config.toml
image_size = 64
translate = 0.06
arch = "vit"
bias = "none"
parallel_block = false
layers = 10
am_softmax_margin = 0.2
am_softmax_scale = 16
nesterov = false
adamw_weight_decay_other_params = 0.01
Rows from block 3 of a small image embedding model, named by matrix and row number. Rows with one number within an expert belong to one neuron, the router's apart. Each number is 500 + 25 x the weight over its row's rms, rounded and kept within 0 to 999. All counts start at 0. Numbers have three digits each.
After each expert's rows are labels from the 100 images, of 14976, where the router gives the expert most weight on average: "top examples" is what is common among them. Only what is clearly more common there than usual is listed. The data: scattered letters and digits in many colours. In brackets: how many of the 100.
# router: router (model.blocks.3.mlp.router.weight, 32x128, trained with AdamW), inputs 0-63
# up: expert up (model.blocks.3.mlp.up, 32x128x128), inputs 0-63
# down: expert down (model.blocks.3.mlp.down, 32x128x128, transposed), outputs 0-63

# expert 30
router.30:493528509479505498522507490472496499509531525499552465515477510459483506535525528483481513513510549469462526533526501495509473508523518492487452470505513466499515519503508488537568520502539481
up.0:487511475509490533472470498491476479510504467459468521522469508506518508490483496517483528496457456490489485534474474495513461484497552486535547462533499518508443488537475505533513494540463443
down.0:497458483504527482505517520476472498482494476525466528496496564526529516497459489532521496546471481489456495472478472484496481503507493516476480511508464483515485434499492556538531500510522474
up.1:500510463473489493508515433493547494541530511502509522482499466527470500492487540508482545500487506514474492489497486539478465480521490460473477507492501498502522480490489468514480487476537536
down.1:476491464503493463501468487478495449477509512519455496512519513524493506505475460480463484492500501493500493473530515472477505552539510472523495536488511512481490446488475494500443492531468466
up.2:490503550543529531499498479538540530504540484444487489528497522519501537474486460479469494475486510497464492518531503512512504505491480508519534497494513504519492548533505463508513463528472507
down.2:528509511550517504498450474498487497515501514494470440474486544526483487485513521525482491503521495520465529507493490495485508546506492490524486467514525506499504459529498458571485520518580504
up.3:481489489504522505533486514495475517478500528486517518498500459501487467461534506472520486488505512523446475477479465520457543438473509529540521544512512537494522512509474515490473490497508504
down.3:513505512490519502556475539509489476529458511495498493537497491505503542521480548465506506459480501512475539470462496508435507485470512513507483491486490522498505494467490512497523476507457484
up.4:469541484499448515505481498531467529513470491449489502473480523521507504451505516418480474511495509520488536489510523503522494504523478495487463488489474512523507493447497547494501508479475515
down.4:493543490502532462520490546500476497540519451481467498514502481505510471504477521503509501521535490469510503558493516467526526526514521478545516465460483527503487465501464494480511533555482508
up.5:523493463519552500500514531479501503546491518551520495453496483491532527507475546493499462564508529527445472527553532509502435471489494466518548502505420536464519502491472496513482454521481525
down.5:502489518498508451500502469504460455514498476448486471513507514522529492483503478457467547487535467524518475448486469502449479506500514476494467498487489465469540503491495511505481513484543503
up.6:476520485494470474505503489517494513494522522476440487491526463568483508482460522513489517513534524509508529487497483547456515483532479490471490511524565482514482486515531494496514486514493490
down.6:504495478465499480498497460471485465492498511460531547528519496497516483487502463517465513503509451466529473493479477471509499492499489453493481499529499529506517513480488485506506466539509477
up.7:532503509538477474473488513516511478541539559550496489476521535484482484516492490497542464509468493477465488504506533483496528510504535525474459483518465454501482494490452451475444510502500494
down.7:452506508517516502465537480516512494555495494496550521445575459480490486546487522510474510500518508467503511476489493490474494524478508527441545537512539514467500507513459463480526457471513509
up.8:488497505500467497557442495487511510514483485486447515542528470499446552533478492455516511493450509505526492541522528498520466485441481489483466528517501521464500544493536492481508497522482485
down.8:466514464547498509503500520551508507520499484499522488468503506546503517490456484475507503526520514494500529452512468512458489469528501548530469487488511491487478511531469473544455501512485502
up.9:486459489515512483488501492524479472521536493514477504552537507506505504492521477489497539517553480529520494496468512496488481479535482549511476507503500501541507494499506532513501504472495500
down.9:522516497519466517497507462467454498446500505473490471481517554458514472494545500521506518463520500530498488526476540486507441473499527496498521471496444498499453498525473479468464470504526476
up.10:552477473488526428505535528479521532510485494492492482497533510512549491506487520491472485487517503465519487510544523531491507476486533488486512518451468543483490511505476536526458507509469523
down.10:488526481552505521475488525516456477499506497500497474524503469460483468473513455477505470498497519489517517514513499485525452509474468462470474483452518534469492475485491484457542527519482494
top examples: the character K (54); largest: K (51); the character 7 (36); largest: 7 (34)

# expert 15
router.15:520494536520489500512525498444514526474512511475506521532448482516519487529490469482476503518540567518493480488492481475515489491474479491484481487531513517499468522494521532502510514491524482
up.5:491530468488541539478497481533479493533537568455545497510515512462487457462532516501479494461497488485530480495487545478496471504512512513518501520506492507525482483547483453471513474478493477
down.5:475514507518509499537450477515537432473499448467528513462484504516482479540499477470492474508508507496464527542445520495448535535476490498529481498514474479495501482508515482474487501517490477
up.6:527496486535496504493482476527522529493516542523476535532500476486507505473461518455527452538485510521501497487501515518488544490489530556506533467532495506467492496522475487444546472473480484
down.6:550475532521439457497481527481523511500477471476520529515517508491479506495455505482499456452495474500526503480503479545518524511504504489509474473469483455543552484490500499483498503480496492
up.7:489510488503504470512504529465478542474486532541522499521475494491536515485500491499477517526490475511514480480525549524543551534512516522509495508499508502460508511503483497503484543499524469
down.7:518483463521552481455496518530498485496468523499518464478521474488483495491480509494521457504497511529502541487482469499478515469495492477492471495554467491466459519463511488521439467517537491
up.8:543499497558486485490457491519468493454508501491495513484489513491505496482506471484528491507513525488469475500527477466492535517475484553466483454482518491495522501492487539494473477489482512
down.8:527504464501468532560487502483530553536510490516492516495477511491508477540485534538526514503531520495471489495486530542513494521529512452482500475504477514461523516500501483520482509495539508
up.9:537484498494479520512554482543473535499532515500513490545516480522495521459520515492477531479481534508463450488517495485470502491538493493497484545481454487502513498500475504507530495544508536
down.9:502527495488498509486487479535458484538468518508483489459486491448514536525523486533482473495515523521498535498475517531538481491501564526524497492467508520497509502498497507495490474514490487
up.10:496484489492497469463533457475512501489499501524500499511419516494464549564519500481463479486524476511469477537487481458510556481516499501499476512471517498517514520483472500547485474456551518
down.10:466508505509513490542520532500485500504525502493496477515536527454512493530515493536457540488468490513469502539495510514500458440464469480482486530482522494474495481496492473516420485486520488
up.11:507508496487483470488474474514521530486486511528513494511516461490495514519514490563500446486488486512512485499483511484504509503500489503463504514499527532480483508524503477489536453496475522
down.11:504469457541486485487565527512515502495539536510462508490524496535519482513527418496500470485496506518470515536500493516514477525498519467521507509471516499462524511514478501501517481509465476
up.12:522515512544486464541482514504504451497492476498478517511527514494473477510449505513511521481487513463518474463488500436493537523509489475524481467484524512510486499517485491480482545515440516
down.12:483506469450513531517522508475507516477501527446468494445488536526502482532477497489516525512476466515481487469497499525495500518515528502475479501560491483485547456484511548499467533493490525
up.13:528499452544544513521528522463505565527453507544499535484485517493484466510502511471529465523529534477509511452496480451496494516540520512479489485487536496495491528483485526490477503524528461
down.13:520503494518525459536468444529480539498466451528485472508466495515502506510483541543516466497493491463477499507529528523490460478520465508464492505476518479503464528525526488495495498529496519
up.14:509500501437484494475479535501497541439516527486474466478520496467496500506490511505510522503507509556500507497534496506538531494540494484521500508488491521518483477466503510528469479467506511
down.14:529538459524482498500519498524497513530486518530504513487440467510479485479452491523504487501473550500492523505457479489520491530497524477437520475504505563508489516521491488459493440506498512
up.15:491518515514500527507472488495522486507415487511518472501504506507500460469518481510529488499496502467526507503554525516535510500495518470508535496475520536504523485518479538481504481497452485
down.15:510474508500504533493544500490502499459541488530506530557485524522472458495472488512500497484537516506516518480489490483482454455505469498519503481452508509485451477500483501460503486487534476
top examples: the character T (56); largest: T (50)

# expert 14
router.14:548557512513548506564476501488505526489524493508546534488473513522493494504505472503512532501516517492507476539516468453475494531473511519528494470496510502493536512504555515506555533533481491
up.0:480468509468495516559522496469455441493468520514545508436516496504502481479483529454495506510502520491481504501512501457467464577519486506502510516531553484491504517486516489501482500477461474
down.0:469475462514494529480474498532473574568501466505495486519486494561519490495484480498520521504488451432495467500479479521477503507482493522520471532456497529487505506486533527494486512475492515
up.1:520490497490489526514470517506511522498520475499518468538527469529524467491504507507500540488530524483514504513475441450537516499539524501515482501489490539478496505516517501482519469460511498
down.1:501450522465516497473531494466501456492516515493520535508523529533493433505521487431495478505471499510490490459533553498512495522429482440489559530494496567494480509495508519526480532527508459
up.2:512497490539487512461496517504537500538488521525495462474454469520490487503497469507521516479491511463527519510500509552531547488507535516481482509530529480494509530508489494527505501509504469
down.2:487484537470497491527507493493483532525474508513503527500474480506527491504490526488475525524467529440542481473474523513540494510514478510508486542494511460501515470525502520443467474455506480
up.3:522492479519477551515477494502466514552479488493459529523506468474506501468515494432504527479469478528500520481489495462495465504499482461488514530508498493498507440504508493508507544452518513
down.3:468507515516491491480449496480467523503503502518509528468499518511514488519486501518477480540497539524472414532523500527541512518478530490478480516531491520490522489506513524456492507469493487
up.4:518488509474515530481452424495504496473468485517506489483501516513489483429482441532541494483517498498512498463497506473507457500485482533485498510475513509474479501475512491471477492544510458
down.4:489496492509457510560497504478508483520539454511501506534469493481461522517500540518488549478522451476476491487437497516494484518484519510522504469486519487522482497467533530473501487516480490
up.5:510483532488517558516476505487505481501572535517532485509509510541493500535499469539488496494497513458509485484482527497499510493457536518466475498473470480486502490460512505452533521543489504
down.5:499516455480511485500543477532477485489545514496468507484536531515468508514519522505534515513463477511445511560482531493505491509501521510523474526541499493537519474563509492522493526491543528
up.6:502509533525528456491460486498502504512471506478504499540430533448534439511499496542485444521515471481515471504527512520512510512526482539505490540500541514521515475506451464505472487501491514
down.6:471487516503483539483496501510457482472518526470480513540489505498500543547504504462485514511533438478499521454469458541484478486530463505483537511478537507466504478508510527454458509509483484
up.7:498492506542516496515466471483493517503540496522524467506523488522471527494478463501537478492511498487543499505498498505507497489481517498497474474465537493451532491472560509510522459538528514
down.7:494490505523497488478485519524465528526499510557491523462462494518459437491511498508545506543518457448478493521490508460540497493467463509510492497515474522520512498472548502511478481515451488
up.8:512545458489458497548518534533499512491497491492481436473493521504446542512464494484481497502476480553478507507493493484514538528521481513504494504496556520479500535503499479541505495474507482
down.8:502458534497494535486559467511485504551480522482517478538461476500470493497553477490504522513496503494505474476516502501511471480452489452493528492490507487481550465495534531459533514477500503
up.9:466462517501472473499496554544490567460476488514474478495548514528486479476444477493507454483539528485523533492476501517490505478501497533502517462529492534532463473484527517497534522526494525
down.9:530476501475520478501529529504504538536517514474497477481493506552534475458480534516481476498495515515539492493487528520481486447486484456477519506515493513464477529514504503514530512523481518
up.10:495542521558467458485503537508497479484521494509520447484494501512538501500481506502487488550526489533495556520542513521512500524508501493516501506526463504518495498456462482566466492509537471
down.10:528511526453468500498554510478485518537479524521503508544512502529529491481502465517491485482470495526508476506486483509487538539504522484543480471466564495471491555576497527508493506460534504
top examples: the character 5 (48); largest: 5 (47); the character 6 (28)

# expert 19
router.19:473528504498530503485500460494524492496534514493503524540454510508480500504537523428492497510483530470505504515535452536512497496533514517535461500529495474482458488511459559495503531494543486
up.0:501499477573491528497533520484459479526517522480469499447503491486523542503539477519518508538497509453522475476487540505493509491480478494495510495525506500477493491511501460501490512519519484
down.0:494429507512493486499526518493483457494489474542474528549530505497512506509492494490506485473494483520524476573499515540502522459493484526493464509520510471541489519537532513540504510526526491
up.1:524458494493522503544457505500502526482464508512495519503494485529516483505519506493489485461464503487543476513461465485500451553484491442511460494530500536519467458519509513462492516515491501
down.1:513529542484517479523497530485488541493474503512487525523464514481519480514478508444468496478501556500503500494478481517480487516522476542495489462498544523516502485519486465492502479526453478
up.2:514480439509464490495535518541495506512466501491520526530465476476515486453495503490522480519499461489492496522489501480536512519481500486469507528450462484487492505473464516509455545499530523
down.2:492536522540553509479495498523544517477516513488508477518485499493527469495504482542464518464508499443516528490553462492495502501541483508516515507534507523497465500444489531474516499533463489
up.3:481495547500503469549524529512539529534513534539558494478525508471492522503503495524501475502520501514480431437528526495482487485497554464527476519472532495488538468487475494464469509555500529
down.3:446523477476439499527542531507504502484553517542506521508498549475498476531507480474536491499459499538510490515459492514500498473539505491457484499470504498522465532543514536501519469495481515
up.4:503490556453497477461500508460504478498486510485496494445541513483510504522489483545494506508498535449514507469456499487520490488463533533527492505537513495512455492511488490501535453499466547
down.4:497517469485455478524470481493512518537475469468534531471465457495473480477507550513510525485513495469501518514483561531498533496507546494498487484560486459475540489492432493508513450495491539
up.5:470518508514489490467525494494505513514519548499491516506491479454471484522505463498470528519535506525500507503528472548525520505486543520520487552450495482484499471536492506477462490508462465
down.5:463475466466510478524489530443500475472483501490493490485498483475529497482498520461521517451504539506498515516521496482488481510524487528516487501459448494473533499465502499511521528523482491
up.6:485503522524507512487539516454458446516508513508507483498463543501482493468502561507510512508466461498513460552513495431524496459491514506534521455505443473508464489464517486508514510520463451
down.6:495514522485541518505550513440530522498497538470504530514474455465501484481476490508527500497469504516512513549542506481498466525494506486505536468499523495515492487484497541515504488496476474
up.7:512431468505453515501508526450554500533503484515530514503517499502479525490469503465519525506502539478577500524513519501506514488509475480494491469521505504531523517477537465463512501540512485
down.7:498485516530522484497501434475481495498459493455479478507466473531482489467478501514531487522466506494454518542486487511502498540520483535484508488504479492490511518506494494501507499474478513
up.8:527524476535466521466487513496476515511485478505536518535504460527511457445512508495509539516512527544523529560528514526490513545479485525483540517503505504514541483517532486492552502507507524
down.8:481508505482556543517515524502487497513501507495497494529489498517459451493536498528487518462490512533465438461550480528500537494517516496514478477526533514483505475489508504491505492501508442
up.9:520461493494491527530532487495463460505518495512525508512460495469481488520481462498486506485472509549470489525487510461479467517544496541493507553480471494506524478555488449497500499515519507
down.9:467511448509531528478547526482522528496473509516483510532509522459524497501483537470529503488532493529524543509492488492502538503462508515519474497460545494548523505474503490549504490481563519
up.10:480491439536514467484510494487502497506485493519515469494533546462546505514530492472485459483521495477491494530508519498488504524478513522525536485536463489537523524474487469486487508498504505
down.10:491528517502503460532522517520469485451520531494424494498506494517493516542491486494549473495487464545508493533427483523523499473480525542468485494505514492517491483550534498491501488472518491
top examples: the character W (38); largest: W (32); the character E (28)

# expert 2
router.2:501495509478527513525526486475528520484528509435501535485481511499481496506515492508513543520492488462478526543510472503498485541539505517519519493509554494471488479502543556531516510498510491
up.5:459510500510505524538494500524528472496507513516526514496475477555496513491481496509486488486510505496538487461523536505494539474447539465480446488496509492508464514536468479490509561476476469
down.5:522482536508515487490520473464534503490491530510498505516510478471485485543506467551536496483517496490492505459458499465437497495509510526489490468495452529453486485513512478510520463485466499
up.6:494529510481437483530563485481534505496475528517538497455502478471531508478522510494496491468522517501557551538516534468480475531508527481506474496503470521509489532517509486518474521480489501
down.6:492508530502494491484487532467531437511488522536569505475484508526537486514464498516520479525502555492533498457499497459483474466475508469504476482477436489499487506481526518497540522473483470
up.7:486543463502490514545492465501510473499520441511481498457514506473497459513486503490533554462537518517472487532506537491488533499489548518495487508464497503465483529516498508499465467487517538
down.7:480521490471483535475526480478515455523468491499540469516512500506460531482497485547479490505506537491467484490490472455511500563491512470530481455443462516490473491504472509495543495474494533
up.8:493485469527498504519499458506483480492458474523495534478513494495551518515494553503470497521572514508505494476470517481508478515482532536499514490503434518516483536520459501489466497503533472
down.8:537543536488472482495527469474517488514474512513543502507513527476459527502496483503465468535480518521472524478483497513493459511478513505513456482556546537513554506492517495490488506562521506
up.9:488532452504520533476512477507476504504512525502518499486506498511560473505512451509522513478484523504464517475488545484549464526477539505506489498507530505503497525484506485494441524514551512
down.9:496487530492515513457490493515490519492515485544512484485516505497489528456527514476540511461465483480488506505485489535471514503488504464516533522449504476455473505490501482481457464504530499
up.10:518533507511484530501476516498476530555484505464543559531485516480522478521519496479485502485474508531485535545502490508497461491468474479445468500454577495474511482539518469518515493517482449
down.10:496506458533525524481517481500542518536501533550447510478495477542491505475552496520515477507549491515525526520510478483527515473525481513528522536525477508502489537456522520488504521497529507
up.11:483482508494539524475498495496472490529459488462526518489486542468497521543482479497496473495507490481497456481504479518496469510491469537498487453518480510546467477549497489487518477525460477
down.11:488486517515487523543491482487548516517510512496465558502513536516483479525545519479487475520555462516480517505512531535531436473489509505519463544527500483507471486520493506513496540491514507
up.12:485492479491445523525460553461473490520488524485486483498450513529489509518470508521448511487473501498500494465494488493485495499551495526458493506521516539493429490509557483496476534463483524
down.12:517541494496508531575518445530508498514510522483537471482502533502488512458506482478486532508500511495485481475502482509476506526493532473528494497508471502474538487577486483505501538488519491
up.13:462519457512482525502534543513485483487470557533514517472471508474490491486480461496516529497499511527512496548498488471474489515525548515536469511470501444466489499530536497511454444509515491
down.13:485449513503479488479532515491492485517523452474492492525473494522462514525523490489474480496517482525480490532475477503493494493493507465503531465485487517509505421521467493479486501461527476
up.14:517481522501484519524490545514499519497495502475503493473514511490492500514528498473498543517500534478512525520512507492511502515537522519486435495492524491529462471509512510498510480471526526
down.14:486439521459511527537535505507511481470515550493447507496482463473480521522520523527529454504510482481489463520509503508488516511460530476491534447531569477491481524487499507490507501486520464
up.15:505483482527540489509502489492505539524506521478478554537462494473515443498531478524483478519484495511479495536495489514501531490556489473494489513514471502517486518454493492442488479516495493
down.15:502494466550505487475520512503484527525484482508465516513477479500502522488494472555515486469491420552491524521506504515514494507478509499521539515472540541499544525518516459504449509489495487
top examples: the character C (28); largest: C (27)

# expert 28
router.28:494516515468530483547501501449485516484529487444544495491494529494485496544509511448528493539499502471485475530508501520523515509523478490518482490535491467487456500517550537485534540511518474
up.5:529516498470493478528518512495478509542508529480464460532503508538507515487448498508521490509501516444459508515494480479501501425507507472455456478511520496524506486505505489529536465508446465
down.5:513470516474555518503516508546538454518495500486498470511520514460515502500467525506449469500522469518496465472518514453529500523517504504514469519477504538505481492484444445566531536496455474
up.6:514506494511503515519512508522476491522479471518495526524474504536478507461531473469532495518486509506549458502509470481443448512454462490477486487512498512553487455481491504473493512476553490
down.6:501528464481500466463481477502545540526500496525461485525512491499492507500546509503543484484508534539491495507527451493529516471529479535540483503485535493518492479493522525510468508483500505
up.7:496508549524536465489496485490538502511483503476481515442524499471498487533508501495484512485474503512505532514525457508471498469448481543507513450461493468501471454512509449509514494490440530
down.7:484484544469460491519534506485525503508463484535489500514469477519486478488504494521511470539500504461534469533506498489531488488524492483491505478525484484462474455510485490481504542497465467
up.8:519479477478515506535518490524476483505565479478513534514515508513464485493425479525464491466507517478490496481502428546504490480504452499487454473524507458523481540526505518526472464511448481
down.8:500469508482476510484509476492465533463503505492502513438550505544465519510480477508483444534488509452498511497540486494515543511503518501446492487483486490534522467470537497534481515499497500
up.9:502465499487507502532461552467508541468535512510499491453468493533474540513466496486488499503495496490502464507490482503504477512490495524537507501473515500497529470484527491506496505524547511
down.9:509524531491519478511542501486477473475450528516496497518535505522486479508499501520499533514485500471499535527510501470478468536478499506467477506560485490547485513458486505504497516521510535
up.10:483485503524462537461507497483462524530474490465492512485520516457518541514559471545522478492474474520500525492510507489511501552541495461491520472487486490527497527491504491494476526522470479
down.10:499476488513526472551505460528510503499531529512482509550519518479509497500511505516525555530500510484505510517470517476502493465541466494461525503537485522466495429500517466530475491540495473
up.11:478509526473485450502468505494489534528514542504493494465511529475477544501484526523485511531465482510487496479481476437520521483479485486485514537513474535527534504468525501526504507530513447
down.11:469493499482466517495510491489510454472548477531489507500475514511484523509437491539503496482471478495525497514455488472530536503497532502525488475489455523502527526503482506557568469502498496
up.12:489533520480500513518544523485509444487557498464524471468489503477520500473511507552503538542535520524489503496514506496514463496537546468513465523509536483444491490480478493471462510463495505
down.12:481539482493516485474473514474528473503489487512507487517523493545517472542471557490444516516473527459537502458455496493521531506501475478508480501519480489513480572500492453501460497466510530
up.13:496528542540505524486522466486547499539471498492489445491521475507517519452526420497508464508511499534459513526492499506509471469487493495490533534539522504521492495501469502516537463518495510
down.13:520526474502499513459510488500521515506492518512483526529523485485492468535536500478507472502538504528500499488517535487520482489498514450492461483496464514512491471504457482466465482506441514
up.14:509504462475516572544493491480487491510495528470499508527480536521528479489470514503503528504520479467485516476473506500510489484507474459441491497487524501465458485444474485503477521511521507
down.14:500474513501513461528482529535499454489452514527507502511513560465454478496510530471477541516534502485483539470517447473516467514471495515482480462491547507520497475499517483527544514490462482
up.15:492480463526466530552463480454498516474507507463504535520486514494467494519503481484476489573514511480490522518498473526493543488484494489470497499502510490480493485487502471555494464491522562
down.15:469485518526499494516487499524501495493479522480534508479514493471496470438515526515463500482499519481501476510516504501465535529588533442513525494508492518546472527496537467520531467525502484
top examples: the character W (47); largest: W (46); the character R (40); largest: R (37)

# expert 6
router.6:489521536507493499495503505506532526447565512508504528514464514520491517489491479483489524529535546470466522499537482518508465519533491529521508487508509508457460531495477542506533569516528492
up.0:531509473515524532514480488482541527488465508532519513539533471529499509514518495532494542516512526558563484500497459490504558544498510494529477497497493485511469484520561489484516509497457448
down.0:464487524480535479466505480475480462505513529490513494497478519481497516498514520541497505514505532487512502509486452495517547489550551452490491500538494485498494498476546484484474501529493466
up.1:526487453516441474458515489511497487494479490472518476503468484531516483517470476478485516545523512490520498496513485486512504465507494522514470480516505485503500528508479507534485521496499537
down.1:495503561502527485480535466534497522503496463469514524521487529489509511503482528498488525514473520494545517496494514471475537503511525479468491514458484540521495530523493473519444483487517498
up.2:509501554542455485483500461508453503532461467553515490497528514541487499488519498469502518505482498507499500494453466461527515516490490530469460500469498516524521468509482472489474476443541514
down.2:475474515524486512513514531530510458467525476460489518496488479510505494470457583450505527509485492508511522488492479493488494542527515517503500534525505518479516486477502453505522492525505513
up.3:516479448564504487529455481508494485524520524509557510522500487523497492499477467524478510535476493517469462512503488551498509502502456466504520488522532549526459475482518515471459461525541493
down.3:520487492505511503523541530495483468531506544505482523534450498488521541452482499503491469474498524530573519517526509493518518479449492486508513522522500514487542508493471466525518527511534537
up.4:528480445498534443512521486521491503540508493477462479498478503516479500530464477531503435528461521538498483501506513531509490516482468483510496503510492527477460545457470462473478499493495507
down.4:558490525515497495500452520513531437509479496496494493519515486502506522435502513505471518493470488477487504566510469442519525532531521495520531511463459485474491479496493495510494480508460526
up.5:515478497490515544498540535480502484495517533496492516499521467507488498523466484493501512442553471482510490517516512496504451494475497471479520471533481474509453466507520539509475481492490511
down.5:508475566469489499522484495547544502508482494526499498505497477514538523517530481507477521511506487502500512520536540530503503496525489487538477552496528522519490498511504495467487501440491506
up.6:465532463526485523494463493490480487532506511530532507522510500474455550536469479517467513518506528527526502534484544511542495520490541516511491538500516500479576477486561540534528527491511500
down.6:467511488499497526504462478513481468495493493519497488492495463519512450522505500471514478505501491455510498517520492519534532536519538480552484535522492516497492511516523508515491509525488518
up.7:483503493514548500460452539487487441493529513473477492505523509533489530495483497505516496527509526480492462502504473505488535474503510514503520461486474489490507484534499490517457480455502501
down.7:504500463455503498532515479506492485477498510496532500493473450520482470478478504509511470473517521446499515483479495525513461455524510463501520507535550485505520532519564480490528511523476459
up.8:486487530515479490465495509513534516491475477500481492513500498413485495490485488515495475481481489519491502501533477484493509508484527483482486500514440482525501439476515513544498536486550494
down.8:504475515488512524491461535478501470428495488530478507525492516528523500475507431447490490507512512508490475485468467514519464469489512496508519481467527520506525522485466547488492541487461505
up.9:509473488516525507484521460481457495494515484516500467503492508471528522493577495470468487473502515508496483538497525518444501500479438502502530497483522532478535541535489504499512524484544506
down.9:495496497500496480514512483546508520495516480518495501517511460530525482512567515503497515545487536489502462517540518492497551522508538492525494494501509522450524496444539542484490489500533485
up.10:496474499485505495514488493508514540486461501499507479538484505479461519484497491506508577516472515506524473478509505485499507458471457505448520483465489500556481525460504487474479488511449479
down.10:510471471523461495511553501497506480530495499528489511511508488507480522536498496517505499468535440526494516520483544483508521509550496520489450519516501529514475466528484520467457525477495509
top examples: the character K (33); largest: K (29)

# expert 1
router.1:503513522490509515533528490491550545498543535505524499501462477466500548508528526473501501534517524473457505511538517531479487496531531502537480503532491509478474505490534542522474500519534504
up.0:507497504466531523505509523518508526484476569492416490489494510517447539509497510522554500470470485519484468512526525492481481521493469506534491492478539473526551525485474497488504482468492481
down.0:523485470545505534540497513478488497539499474489542501501496504494477471477505502499506537510500489475498510473501446508499532461493510516502520527526499500478526523488503499476514549530513509
up.1:519510542505465487498461483460497516517527553491507474580484503503525487514477509497496540536497459511506443499522525517462504474490467500517523451522529526494518486491508511530528528514490484
down.1:507507474480531464563541532492496500530481510504522465516506527453495521522506520507507478460511519490478497562512506506543504546492504516497466486483521468523453523483535538490518502501486498
up.2:543481525453522437502473515485508492481469510466488497493465482510499488548540538489549503517446546526525505483515476458484463504508522442486505516496513497451475521511524497530492460540551496
down.2:479484475488494519453485512495496522492503491498434534489478540486493545521503501505513476500517503491532511527460527508488500515500485487509558525469500445485494487498496485485513529539481513
up.3:415478482501485522495497506491523516565508508501501521485504488550512478505508530498464462487540458515501486544507519506493508504509449468466492512482536512539533493494523485483491500442488486
down.3:501494535488555544469515478481517513509479492468488489523496508496505533462510491515505480497510496459541470535501499482538515520513475499521492530474495521475507526500508501473522444500545459
up.4:537525528486511466493470506479503506515475504465533480488485502549500499522505486499488499526508542519469495508522511501455491498537533516527490470491510508508495497508509499504484494454462483
down.4:472492462510482461499494558448520496521460541511521495454457514513505481491529479520477512515512482506490475526477469526505504496467525503480516569552510530508467540504514511509493506516488517
up.5:473491489511488499538544476478502516495514485465503486503505478489514476482505493485490485499481486499501472543467483510469507553489500537519531520484486474561512550520459500500459509502451457
down.5:494540540520487479487536501448481499519544472512560501523503500512465519474553517514514522486507466492462490505459514510517453518485532488485473505517542507490476497480493431458521488509510504
up.6:455461534518504488468513433457532516488488522452496504501483488503435532520510509463501485513490507508450514550466477490534518470511450479531505514534509520518525511505471507465464474470536507
down.6:499515499502479554495539554519494515523493521505475469471512509475492463474466497495479541523471515482500479508498472509489496459483505482505524464485515524510525525508486482506525482499505500
up.7:498476512541491512514480466517509487475470542531445554501485487500534506489516507493491502467448479509462526525510498541512500456514518479525496577469568509510545490522508528509491518479478514
down.7:506467527549477503538504488470513501492481505477490511519466502496479517512472474501539478461505495478509480490486503512484514508518518496487503413518540516543533504450476534518472514460483460
up.8:516503473520462542532473523500524523526518479493511505497495490521496522480494540475482529523472496503522529516500467517490458486491543512492533504473463542500509534477491515458484506526508480
down.8:478517524503534493475471491520475475498525471483459502478529496490481481492486499493526464529513464519561468475472505498518517529467495531495509477532517496518499465436472511503520488489517480
up.9:461495490460465443467474474519489475468504468470486477522526494480445486490509455505506540475495491499514489501481469465476509546501541512489486475492481509541480521471481477514492532503455551
down.9:544502527527503484506497515501471504511496484514540467464508452481457514462509472536487480470522455497492519485511501524482488537513549478500526535490526467538488464509529476473521515506491524
up.10:474538507531517531501496523526478460515495491512511514483506486501490480513515494526524530499478483461490488553525461573508517548476522499518487496520500492498470529544514535490515495552478546
down.10:452478518494511472494474513496448466492524440511508494518502507455477496502463456473482475465487472519507517479468514449545484496495521503525535488495477496499476511530480487501468564504441539
top examples: the character H (55); largest: H (54); count: one (39); the character M (25)